A small model that answers yes/no questions on an image's attributes, trained from scratch: fusion encoder activation silu.
Rows from block 3 of the fusion encoder of a small model that answers yes/no questions on an image's attributes, named by matrix and row number. Rows with one number belong to one neuron. Each number is 128 + 24 x the weight over its row's rms, rounded and kept within 0 to 255. All counts start at 0. Numbers have three digits each.
After each neuron's rows are labels from the 100 texts, of 14976, where the neuron reaches its highest value: "tokens" is the input token at the peak. Only what is clearly more common there than usual is listed. The data: rendered made-up planets.
# fc1: MLP up (fusion_encoder.blocks.3.mlp.fc1.weight, 1024x256), inputs 192-255
# fc2: MLP down (fusion_encoder.blocks.3.mlp.fc2.weight, 256x1024, transposed), outputs 192-255

fc1.731:143114134131142137104131117118112129117140097169125081155124152114133121116131148151157166126125128151108140123115114123102119147108106162102141128090083162121109131111118154159094130131191156
fc2.731:134140110175132140140103149128112133136116109130154189111132118165137129168169081122131122128115149102143149156108124108174140139108151109118124141181140129132142128092101161157138184165114117
tokens: "gibbous"

fc1.171:124119110147109150065145114133150140153141120106144110130124127109168106101190146168114128124093144155112131107174138145094116120132121126126128167133123134109116131170111101155063103138135142
fc2.171:139105099146126143115100128135106135119114138115118129111141154074102131139255093158117144122145117120121137179131142139109131135188140139132095132148139105126098090089085113146042145120121144
tokens: "glowing rim"; "full"

fc1.758:118139092157074141106133101112121129147104099095141174121147124106150129139118121156132114100086143200123124134125126128104104144135131118122076148141114091116105123126136101147145158088084179
fc2.758:056130115146174131126120121126128119160126129119131043124120131181099140103031138103101129149138112088153117139115115126127163109136105103129147124155137141109190143089113143102194128127153119
tokens: "cracked ice world"; "cloud-covered world"; "banded gas giant"

fc1.136:108136089138114135135112119157126138165106062077130135137131116130127106144127138148120140114082150167095121128143115129105101116131099135120123131147130115120122121092172121106122141087134178
fc2.136:125093108116208114081143128129115126112146163147143107150142147170124112120016106146115126126121101101113124137134144103140145129188113099138169114156110152149204115110113139106157142174147113
tokens: "banded gas giant"; "cloud-covered world"; "cracked ice world"

fc1.605:083096056096099122127115102126096126115138112102122137105079108153183089095104161175133124130119138156100130118126102110148147124120115102123129152169137125109118129107156126120096131112107147
fc2.605:106116106120141118122148125135142139170168138101142098128129158138141120093041119131143116171125127089152112136121081119142152140166152155107124142126158136106119103059112143122120125166135085
tokens: "ocean world"; "cloud-covered world"

fc1.215:175110098116097134137159108106143128098141120152148119156142165141143113151136161139159122138137118149122144118157129195068130115125100146128184149125123106141122148154177091135120102130117134
fc2.215:123135154189188126159091132135114103154142125142128114121153119125109116128184051082124115123136109118136109135106136111164122129134176101124131126138128111152125097101089157073126146106107136
tokens: "lava world"; "ocean world"

fc1.170:145115141170159133130108141120170152134122052150105119121117130193127133177107104136131139176114185131095119138174144123139135113109140118100134138129117123113114099185145130150141138086143106
fc2.170:079146136098089133117145096099157123125157117151132085116173153117147134148106168147142131126121101101158123119152121129112107146081131120103065121142100121116102166105113132175131114141134115
tokens: "desert world"

fc1.530:152134150153142161141144112108177128185164099143098150179095138137116177110138152143144105159123120142097135145116137165061158140116136142125160127073135132118141094118125089171130136105149133
fc2.530:144145120102183127157102135087118110101122097111113111103148093112120092124177099102136120094132119125120131137106120059146129133158165064091126146157141110115091123082132148126132149119102138
tokens: "half lit"; "crescent"; "banded gas giant"

fc1.147:145137123097202121132108138174163164095138174129143154143118138144131112117191096104138134201111118112133088134164111108145138096124119147149108121111161130130105147144145118106093125150137088
fc2.147:151137126099128124130086124129119108155120114124140115126110111141139140140255112091118119119115130147121141110116126134115128115128157089090100121122127115120088133101134138146044135098116143
tokens: "rings"; "glowing rim"

fc1.306:136100110133136163084092131087071121130198108101152137128137102121142119117132112114073168146117118115126085134136179124136110118155133149111093163104133142153167120148103129118150157119087092
fc2.306:184163112146087104098174146130171128085097151123147149102121147118146105151127123119162145069146146126098146105132055143089114142106146096149115155164138155105161119113152140107152107124113086
tokens: "cracked ice world"; "cratered rock"

fc1.229:154118140099129106142124116146115117102133143098115128156166143145187144108127150130158104126133179087125125158105115127130106147181094119104125114108126106158118103122083139160127134118144152
fc2.229:098127150082158162130145157106088153138124119126130162133154155122127141098141153113112156140116122181108100063167126125139119133113128106142146135123121134074091121124130132096178151148142121
tokens: "cracked ice world"; "banded gas giant"

fc1.195:100107126142095132118129108091106116109134101090153113104123127161097080121162165163112112175134118109129135110147139163114115090084136095149071077123138120141113124121137121150139138090122106
fc2.195:097140104198199122101149125139151159143136143129107118124128138124125077105068153104136137123101119119116134146152118104157152107113103126162180125165161097133141109086113129134130098137171123
tokens: "ocean world"; "desert world"; "lava world"

fc1.655:194139109131163138142114140119173122103161177141130119129121132161121129129145142123132115144086148126126094121120120178086122123106090126114164138121135131129090119131128119127111119148131107
fc2.655:165154137128131113136121138104121105135121114137126121132114106105095143165198057120128124113143122127145150180116134108146072129122171119123129106138145110108118097135125137148119160108110175
tokens: "polar caps"; "crescent"

fc1.197:158115137118094151101124119106166122093164133131131166119109134112135128159178120155137125082118141155060119098120132152107115123114138117118158155140120125140142134181143141144068112114159182
fc2.197:121127143115134110092090120137115091167124133138151088125129108122106141119255095113152111079143123107095140147125140116127102165141143116121095130147133109172116118105129167116018151105139143
tokens: "full"; "gibbous"

fc1.181:177118125139155081149157110089086122151114094155161134160108183144136152135119127109163128171133136157148152093179148137164180133169107118163151192104150129134127130101088100154091130132165129
fc2.181:054114128148174132121120119123121168121105149130124157124119104163109145142162130111143122083127118078083124138110120110138122152101135130102179101163118124172173117145137194122135138119106113
tokens: "full"

fc1.346:113169098079129148143126122118124088151127150096144087123153135089139121156117109120116099141114121100087127083115126121105129140109126086139098122163113114152097110085140118140119096125117106
fc2.346:144143170168155116136134100170126142142111161122151163143152145117166121108146124122143121111118147139112131133173154124128129141177137156115123131117125142120123128144163117130117102141129121
tokens: "ocean world"; "lava world"

fc1.425:129088140117146143120104135096120161168146087132086099153156123149128107109125107123117170105117160148105137137098130080111115159171134132168146141164170140134112140120110163103140089134105160
fc2.425:078109129119115122107148137148111161089129161155124131112130151116140160124099160158140138125103122096152098124147131132172151116109074150128133133129123144089147133141152137108160138154150133
tokens: "moons"

fc1.715:140155099155146152081135119151167097108167113108149126111147137151139114106212112131103103175106145166094095108150127143127167129145132113143154193141129133123089150155103101123075117121140112
fc2.715:166106128116103112098094138098127085141084113134111093125126111117124114158255101136141129122162113114143131159127101137139108131130152126127126132148142110124159123108107128120018170145108129
tokens: "full"; "crescent"

fc1.430:122122145168143125118136096131096101125167101110047088113167143132122082164103151116106144140120162173118143139106123131134119141128117154178154110126128152124122138116170133148125160132106094
fc2.430:178157126120167082094108148087131146141089134090130143107153127120123104174187091126145108116143124117131116159106110123182185126166138131116142162152147136135150107152086143118140137089121172
tokens: "banded gas giant"; "half lit"; "gibbous"

fc1.739:162113160116143132112139131101162150106142147159123149156156143108118123127151099129128112158123102105176114130157147135149160120130125134119148116154083113143170130108110075127128156154110106
fc2.739:100144116150122138124133085154115114130117103124128109139107128136132137093174111142126112100114118122064134137138132115097123145144165093119134123128115125166091127140130151179118122110110136
tokens: "gibbous"

fc1.449:147123143120135112138175139110137103122132151131127129133140119143086078118168125107123122135066114092100088104113144156100133171116162108111148163126081136080109132181118102108189128137161117
fc2.449:129153151099112171138120132072098121187127087150105067121109119129122121125206105104144133118154141149139164112114111105112103136144144100145116126165147124123114129098118102164118147104150140
tokens: "polar caps"; "banded gas giant"

fc1.69:118141115146117112129149057141104126094136080115126112087109137142136122076118103126143125107140127178080149122155128140100110141142123144109150177154147131108149148124107140153089109133161127
fc2.69:102087114149151127093141161144131180138133183123140158138137130153122148129051118113144133126136118112138103118133114120135136084147121145123116136151103130106160154106153132108151120110122113
tokens: "desert world"; "lava world"; "ocean world"; "cracked ice world"

fc1.71:112102108113178097067097114156094124135153097073147113123156123144130111099105141133093160110107142125131153134139112100108121162112119080121127140132118148111110129110120166091078100144141100
fc2.71:076101152225054127133142080139113144150137160147126148131138165135152113155142138147161123133117116117136132137176129150081112154145080143126146104136143102108086106137135098167139104145119146
tokens: "ocean world"; "cracked ice world"

fc1.193:111152062125090133099158159112120116147091108104105120138148106105141151106107146126127114152098167132121154155148136087153127122135133119122088126111154183145168118173136117113107120102090148
fc2.193:149137090113129103099167164076120150117120148161140156153122127151103138086053105098110138136124154195108097129089154101134105077137116147122169119136127142113128139154126114097150116119121093
tokens: "banded gas giant"; "cratered rock"; "lava world"

fc1.745:143120105156094159094134098134165157146151137109146144114133138090165100132173123152106112126092143155122130114161127152118144118119129133130140162139127142107092130148105085146091106131135138
fc2.745:128105104129083115095092136130110119143133126120104105128147121103105145153255109112107130113151122144139150160139134149131107117145129139105120146132150131142115106083123123142017167122133142
tokens: "glowing rim"; "full"

fc1.493:134160111150118135137163091117135120147115162125127112138095137155140144126156148148110135139101145143106138139140119165156097101122124136121097146133137109112129077131094136142107128118149142
fc2.493:094136160134168074118095112143107120166100108145129108151165094146114123159103169173116112103132107123153121130143107135135108120159161131140105114146116158117145113103141112106130166167150124
tokens: "glowing rim"; "lava world"

fc1.448:121131084113147089128098126144165178164118097091118116139148098134106152131144123102169144130080144100101146105157121134114102190115086132146117116101106113119119149151127129132128104120154160
fc2.448:101110147171098097129176145125135165129129136162099113133140135145111139125157119112155142141137121094154130135141122156154139118148111143106135112156139132126097106133115105169140126141125142
tokens: "ocean world"; "glowing rim"

fc1.290:112065165150161144113098125098127118139098147128099130129116149141142130118162125117139118129147146177133123120118115115125156166133104150120116159129128133139095123151083168119155141107115128
fc2.290:135112134100104147107159146161103175109138141113129164138164131130141138139103133134116135102144119077141109150145129158133154100114088182127148126089118146115151133127129138125167070140142134
tokens: "glowing rim"

fc1.327:128146095083121132113143117106193131173102155101117126108155091104115125130124162131129107126149159108113149147109069119154096097118181118087113128125143111096134140174097132165152141107107123
fc2.327:097160143100163177137134141118182119099111119177077086118127067134115110092125131078103144155134157148167108124138128118147175142140108066175108115118151129167141105106087145131115101093116162
tokens: "moons"; "ocean world"

fc1.703:139126113152091149072128101147143149142142116102121127129143150106173105115184139173134140121108122173135111112152141146100132128121132136131115151136103139122107130136125093156054105146146119
fc2.703:111118098118114088118102102131116109133130133121106114146117147108133171111255126127141126111154131108119131140107159114127131142151126153124099136171126124140140097096073123124048145126135151
tokens: "gibbous"; "full"

fc1.618:120120119122168142104141111094111136116114102148142156163132126141118092104151149099096095126081122147150136115123150135084130126150111121135120116139133139101103138112114191132109148109138152
fc2.618:168154130188168090124094159126146124101119139142127139137144121165133102136168060164164118122129096097159139165083123117159117108151136135136152138186153128124133093115090118087111168143121145
tokens: "glowing rim"; "lava world"

fc1.297:148133097126139123078091115146140101118141115145129106145152178156126158117184120116122132169147098142123119126098150115116108123186121107167159123112131140110115141125103117118057103147124109
fc2.297:156136146126111130073107132114118105154115131118101147116111109125122110178255135111124126097135127102135163138121114143148115134114141147090123139138141123145107115129133131140021177106120163
tokens: "desert world"; "cratered rock"

fc1.729:114125112151155096139114126133137120119142141159131159174094142181142126153114123097107171132107135118111132081131092109125122193171147088177091097148107159134142141161107152147136153120104128
fc2.729:126129152137112113103138138151097149118134176156121091103128114089167129108094141132137121121110112101196139126141136126123140130130099179144146133102154110092140157114145101118148101137147137
tokens: "cracked ice world"; "moons"

fc1.641:179118133166127122122143164099118149132115103104144140119128131122157101171121133146105133124118117152107094110064063129108175091106089151128099129134137136130141123116104108129104094166085137
fc2.641:067132119110077113140125087140138095194136140118099106128157125100155144072144116097093125099156129105114150125136152124125177135196171136123118132136162159101092130128146170112158139145109154
tokens: "cloud-covered world"; "cratered rock"; "cracked ice world"; "desert world"

fc1.259:142120122134167114097128115173160074128155104146157084148172123154140146121215089111126149139147142157135106109098143140145112141180119116159141116087113161131130128128110147120079130143125091
fc2.259:145130147110107120091131123116113101152124137126104150143125131131142115161255120106141157109120120123128156112131131134140129128104147124090123117132162124150134109132119133136005158110106158
tokens: "desert world"

fc1.422:109103121144135145042129134138156143112180153122153144124137117114179109111245126166141096126113148133114121117168132121131146104100106145126130141158103118122132107155134115110037131149135130
fc2.422:135140154109089122191140145147124133114121135127118161112132123147065126155088135108125126124142125133158154140089136128126140137132163150135120128118156140122134120106120133142180161117130135
tokens: "cratered rock"; "ocean world"; "lava world"

fc1.102:099116106156140158046122124126131148155133151123126108141121141163161125119213137148113125123143141115108113117104118129135133163153117136154114134152116150112148128144110122138041115147148136
fc2.102:195132149080146083155089159109112065102098126144127095137175113122093133118189069123136141124129104122145112140138137132166127086168171116113164119147123124122104139067137125102106137120115111
tokens: "moons"

fc1.374:152095111103132102079142140131129107125149124117138087144171152148141149145201111158130154136118113163136095154117141154128124124126109109155128127105109170145111170141140133132075123148124115
fc2.374:150148136113137122091117124105117113146118140127113131136124114110148114149255106134131141093124129113127149132135126117127135147113135123107121133141129106138112114131126127142000174122111152
tokens: "desert world"; "ocean world"

fc1.468:127181119129128097147114124147162127107101140110124128185131113118120116114131124115128109164166115107146092085131120121134144124168115110138124156117109119185107121141082157096138117123123137
fc2.468:174145148142114178136110098128139170131115105154120115097138119099150116175132154136082131086118113129128183138128073104118127141132111137102162130130179136093120138167162097177121168129105115
tokens: "half lit"

fc1.691:112127121138114128046142109128158144146165122106149140118120126125181118075237152149120123132119133135122122100127124125116137145147117113122121155145098137143146121161125118128021089128148127
fc2.691:184108150116136132144117132107118076108124129116119090131126117072081102158198075120125122128153136118157129162133132148139127088143122129126161141166146122111098121051119122117096134118139152
tokens: "crescent"

fc1.453:146142109137124125135135124166125152110104133077139154112126077141137133095181097144087147099116109128148070181106129110127094122150111109117132139142133111090091131148178151104152177174087147
fc2.453:093092109130120118117174114129114103097097149113150110093188107105110144117092195151109167117140121113107098154153129129143087124142137080123130139111114111113151099069108115128132125169145106
tokens: "half lit"; "gibbous"; "polar caps"

fc1.717:192116149124135124118113140099138120131146163175163118141138161093106103102117140133106085162178118088173123106097117113138135114135135140142149126162119114070111103146139112187115142124139116
fc2.717:198137148132163143148122127129133086107147115129148163150131118091141144110134100173124118138151111169129103163135129116155120153126137124118148138091134122165155118154154159136128111111177126
tokens: "crescent"; "gibbous"; "full"

fc1.139:130114077106148098101137124165126112119148113123117074164140154145100125120216100129146146171135128149144094140140133128154119138152113106160154142116115162146112166114127155113063109163128085
fc2.139:141117120101132128073095145110119105154110122124124130126122110128152111156255115112137128110141128110128154155133102132127125134122151116121126113150123099138116119117118132147003160110137142
tokens: "desert world"

fc1.409:087121124135132098148114129089119131153169100114133126141153128151137119158104190149119111098076107115152166116116106148129126111117129110156153148139080086113111128132167107159092136102126161
fc2.409:138141126125174130113127149104101072101125135116138103122125180134100148109063141107104174200157130130127134102127129119161162091129117091139135141193100109158193139093120134094132089153174142
tokens: "lava world"

fc1.757:160142111126130146130156161120174118080116101137148134156095157133141113159129107131129126138084127126091115141079108174093140133122117129120149133081121099121147139136127093143117148118109106
fc2.757:095157115152145106182087136156103080158126148132123120129135112149096133076151117058080124099139104134132149136120134076134126129139170111124143140141112121142152114071080169100124143129121126
tokens: "cratered rock"; "cracked ice world"; "banded gas giant"

fc1.386:164146107165123163125137098148131135149137077170165108141134085141131130141153128125155115139120109117125136104106132127093120113178118140137121135155114121142102135131146132125165151131149124
fc2.386:132084140142148134131101161169136118109104133128151120109163120142138109109158020128115127128108140126131145149093086122181153149108178097143120134133133138139150136096107127148125134128106126
tokens: "gibbous"; "half lit"; "banded gas giant"

fc1.439:137157135150113136109102106112124147118148121184149083113156176139124141115102146106180138130146109126131147160144119127091135095150111157150118128122117106111084133106161121156145102098122103
fc2.439:121104140195139107140119166139128129130143139135118148136119113121107104183143050109130125119142103080086137162091104115181106146115154116129144133160123117134181101115098136095134170125152130
tokens: "polar caps"

fc1.0:111167108134112098143093165141144090123143129161146140128111120137166133128148132149122147065106135156126109139145122147155160157135128125108125131136081119123187136112125095151162127149097174
fc2.0:078145166095120130144141099161099208147124164124118096105149098119142119119115173134122120116137133119112140126144155110139162117139137122121122143109112124111132124096104151198139115121139115
tokens: "cratered rock"

fc1.185:145102153177185128147132118124125121148133147172133142135141112117189180162129110175135111115171100138145106147125125153125114136124103131110149129101176145113146093163131135133121114114148150
fc2.185:103138126066183143137159111122112123096140108113122127104112112138108092109141138089076145110136136124134126139130076114131141109111139080127137119121114140123161117111120161105131180088151149
tokens: "rings"; "moons"

fc1.727:103114108141143132138077131152143130150097104145116107158120130153128098132136111113071154100116121124101111141119106147100158160125156086145123186168089145138111108124101135159155122102132123
fc2.727:102155129151107098137141141177129163096143110118139135113152138099105133132134165136109138127155145061153176101164157123166119106131087127161129131149135144123152160148109084095179135148152127
tokens: "lava world"; "ocean world"; "cracked ice world"

fc1.213:147106123137141099120131132125133135153138143151121148117163158124125165100121103118103129155111153115167098161174107117122149126122104137126162138115116153135131142121118115118151111145131138
fc2.213:136130118136198136141126116111138142076118115120121079117104114168085147147182121094130129106132130138104122118116103128153115143136135100133147157146117124143111123126115150142106160108117157
tokens: "rings"; "full"

fc1.16:117167139160141138125169168130115176133110088102122112132129147144151141130107108103147127110160096147093117152144143102108135113092129144170144144152159121156086110144150153113092135122108156
fc2.16:091176135130132136150137174108142117146132139098125157135141147162129096125094159053114123154113120099175094107119128148135156149156144098102123121149169124141183109091122101104108103134093106
tokens: "polar caps"; "rings"

fc1.490:182095105107135128080138124131156161119116121125144129141072133147133096060129086164154168121116108127104108082135106144151136081112113151093072155096138133125127140142144155122118143142130156
fc2.490:113125153127059111165083187138111130148112098139122130104142128122084145089148182041164156129127134117158116142120074128144156126144152132134144170119179151113097131076124084170147134128087083
tokens: "lava world"; "ocean world"; "desert world"

fc1.540:119169124128145089102120117139126141112143106149108135147103184093106118092130112126132102151092143130118181153093110140096102149121119178143153133129135149102115123159159157115123136098174091
fc2.540:119126091191106141158103176118111128132124149116112109130123093172101133102159095097132135110116122107153150139084085122143129133131121109136167132192136122129123140081056113135126168119108152
tokens: "polar caps"; "banded gas giant"

fc1.603:110105119148139136038138127140151147138164141109160124119129123123193108105225134171141107120127136115128131106157149121122149113106104142126129149147110122128126114160124132126032133146131137
fc2.603:115120139139121124178134134129099085130122134128114116125120121129077116156103117110140125126139129128136127143085121134121143110157152136130132140127138129127140122068119155145151160127185141
tokens: "crescent"; "cratered rock"; "ocean world"; "lava world"

fc1.263:148112112120136125054148135176107128098145176129122147157128111110146115108234111136121141165105141134129085114127133111150169106124109161147142138128103148099134154125105139119064107165120125
fc2.263:150132109074142120093101139105120107149115101144107102143131129149134147134255127130130126109126123134096140127130117150128119101164150099111128123151134115157117139106127129127033160102116141
tokens: "half lit"; "gibbous"

fc1.656:134131086125093131131097130116145103124084090064155168120111125157129179156139135112108137098108110130110086159058080162092158103151112107154111150135111138126107121128118101104133142099118120
fc2.656:073101178151186081149120121161102120123114159146140111131152133122135109092146086133128122132141126122142142134158141119180131125171163156143106119188115134125100130153095123127129100119156122
tokens: "ocean world"; "crescent"

fc1.617:129151094118125123111110117094122122150102110081132110138147089097106143094156095100107154125106111119143140097100140108156064094109126111139137101204090126154164101162132115122139118119118136
fc2.617:094126145110080134150087132119130130178152146146129097124145111158180144120101159161124141122124104146168127138126140138117119131196132156109137117122122101138084110154133121168162170131138067
tokens: "cloud-covered world"; "banded gas giant"; "desert world"; "cratered rock"

fc1.377:151173137104137073146117109145096146139105129104113086149138145070111126094137148138199175108070115106156138147098135114131105095129148122141111173110160120130118114128105110143107135132137162
fc2.377:114132131107148106094147132098129126178125170152144043095118122158066149131071131129120111138128113126137164125115121138160104153147115067118160133176090145115169150085117139102143132179126128
tokens: "polar caps"

fc1.250:136113121167127109063100102172142103132129107099127095143142154112168125100188097155122153143123131159137105131139154121126138124144134117163132160139104142117107163120096125109052128144106106
fc2.250:105123107116123119112102108094113092147098100123105119127106122172110144155255141111140154115134103093106132124108131127141112168108160134118110125158141112132121136104114141110034173133127148
tokens: "gibbous"; "desert world"

fc1.13:147143080101143113063122162154133095121098124111116090142154144146125149134182108141129152167099144168109114130111136145119125116167105112152137141098125155151104160134086142130060126146124096
fc2.13:148133136111116137108104130119127125144103125099138137114112110118118100162255121140130126101125132127146133149129125132137114128109180127111107130143120105153113119141127141134016169105123169
tokens: "desert world"

fc1.30:163117093133135107127131127173144120120151134135139103156146154146113136104191077136157133178111151142127099131133134130111128116146111118161168141118148159142092144156105135126079120171105105
fc2.30:162153151113073126103118127114101090150114124131126128120113117111115121171255108103101129102124132135143129145117124134135123122118150122116127118150154113122096116106129142126038166119115164
tokens: "cratered rock"; "desert world"

fc1.587:105113129099101100130160135133121149105096122114138138077100139106077138101120143122135121075144102136123130154134112110111114157102124075107108111157180134137129111127084081145142177128124158
fc2.587:043104128137152139117093119173169143142119143147124138134131118083135148116081149104078111123115128096131110151120122152115148113124133135133107126151127098095147139093089129103147132117103105
tokens: "ocean world"; "lava world"

fc1.357:129110140130135090127135099133110144144126094148124157165098143153130108072137144110128111108106094160119149105158113120117079136153098130117141152127089127126102151197101147146133119144119109
fc2.357:097116134105191102114160142128134147091125149123125126129108119168129115151156124119126114129121134121115135146115106136168148096116084098131166117172126122109141143123093092087140135109119150
tokens: "moons"

fc1.417:132146130106129147130071178110098136101113160072138134159127135140125103131138122125130102116155156122156136124102161167163178142102143046122151139114086158138122085082102133170121146126135082
fc2.417:059144143199140129178122117151122140164133108136108116149143128135164100130154147142148121102123097114085156141148134105092103144138160168116121127144148118133103125125133156183120113139100137
tokens: "gibbous"; "crescent"

fc1.573:116125102147118131079132107129155157127166147106157121112121147099171126103216156157122130142098148144103106107145141125102160142137129130115121164106102111112130109143105122121060087131156140
fc2.573:131099141125179119122108134129100066152104105134105078136166123194097116110234096084129134134130122111135136140114115137154131124186142087133134140160161118123085113087106135108084157148110153
tokens: "rings"; "crescent"

fc1.86:190111146152130101148158142105134116075119114199136126141133156142108140108143135148143135174128107164123176112178135165091137109168085114140110156084096125137126149128139069141142148140134118
fc2.86:133146134153128129135095153138126104139121156136134137119108096115110148132166079116131136115148147079119143129108085106176116165083160094136135136166138110139186108132100185064110143102135136
tokens: "rings"

fc1.179:146127117147112139074128095144160131147151117105157127132134120088178105112189125140103106120082137156133139112145137133116135136153122126116117161133118145109121136145102120150066106115131142
fc2.179:138102119118139131096103120070102114122137135137110090133141121116126158144255120120127131109149109105115142151121153129133123122145140133124113150159140131138170109109103125120044181146135148
tokens: "crescent"; "full"

fc1.670:150130104135155128139112167114145126122132110153109109109141119139110126126130135146098167068123135124117111128084140062167142157160139115113122141120141147165122139122134179115141118116117132
fc2.670:121148178134128126125149117151124186107127167121115111100113120120132097133103139134135096102150099101130103136148126153158140129117082158138122146068127116070134138114165139145168106114105108
tokens: "moons"; "glowing rim"

fc1.427:148140128097104088099119130155131112137149111128166148090160171134138112097095134107151144132152139126133142108145131159135123167127131127121113088141163099115123089144168158099109119083148129
fc2.427:140143170104190106139130103113141084127124110118131168122125117137164153122142102184096131120152122111146129127100158103133110136170168130134114115174128096149099175139143139118128157123110159
tokens: "ocean world"; "lava world"

fc1.7:130081110153160141145138137105132135143129110072115154159129138098170081107152105091131162130107137086136127133108099126169141114146128137132141147110126136161129124103120137162104130148148096
fc2.7:090127106176137105117160136128122114158120147144147144140101123205111126117170114118145131132126144115152141134146137119140112156140106116115152119170144100133099130093106133100111099151114092
tokens: "ocean world"; "lava world"

fc1.711:178116090094135115129111139141130098148195146139113138133145141117100160141138142115131099147131120115119148164192141179135113128151099142142132120100124157120154103136124103174150104166181122
fc2.711:117119129125177137153114137141114149145136134145112165127101117169119121156184124112141131098136152075120129107102134105145131130084155072106130119181128128190123109156119158141104142103107129
tokens: "cratered rock"; "full"

fc1.188:156128121117108124132088194111096176115096160127089147116098088114180116163113136126104072142111082131138127112162138142177142108083132144139149120121103145085128108122152123094089156110112138
fc2.188:132150091134141128141104126107128088138142071134146093120122110204139141147131151136085142111140098141116154147140137115143122158165152141113104095108138113150143143170119134167124130134143144
tokens: "polar caps"

fc1.687:131115107152106149072129110139148149129149119098143123120149143086166113106193131167118120141100141160114119123151140142094134114135122131144134159131103133121106137141113089138070100145137121
fc2.687:111094115162133110127116120108087091151120093119106130115123132141101159105216126126152152099150136126108145120135147106112112166144114132112123143168128122152163094081125132124065117130172150
tokens: "gibbous"; "full"; "desert world"

fc1.478:143115094135146099153108146088119177161140176124145133094148141129124125104129166108140127119155128103133156138166123131133106088188107177116128093136161157128141079121099101148112128143171137
fc2.478:189122165114160143131148118106124155058119122128110158099108130126134142154163110118099129123135123132135126132132114118155147112104123086123178137109103113133142140134119144128150112108136135
tokens: "moons"

fc1.551:108053154108116133116132107136109152146128119104116175133129129141129106162146160151128135129125114111125174125131114116155139113177084125153136133160151092133165133071082091113136109095089130
fc2.551:157167124123119091079136129124095133127123131116093090116153131111089113145087118098162138151088143119167134137137084147110118105155137128107170118143126140150158136088120162105139139144157102
tokens: "polar caps"

fc1.318:129101130146125146047136134126153133111153127123158125137130115110182094137228122165139097135104145134119129133168121137108144106101101122121150139140111118118124117165142118115042130157144138
fc2.318:095158132144082138202168123142118179109136161133113151120124113135073151123070153130104107140135131131153119123118116129093145146150154175128112130101151118127118133102117129170210154134121142
tokens: "cratered rock"; "ocean world"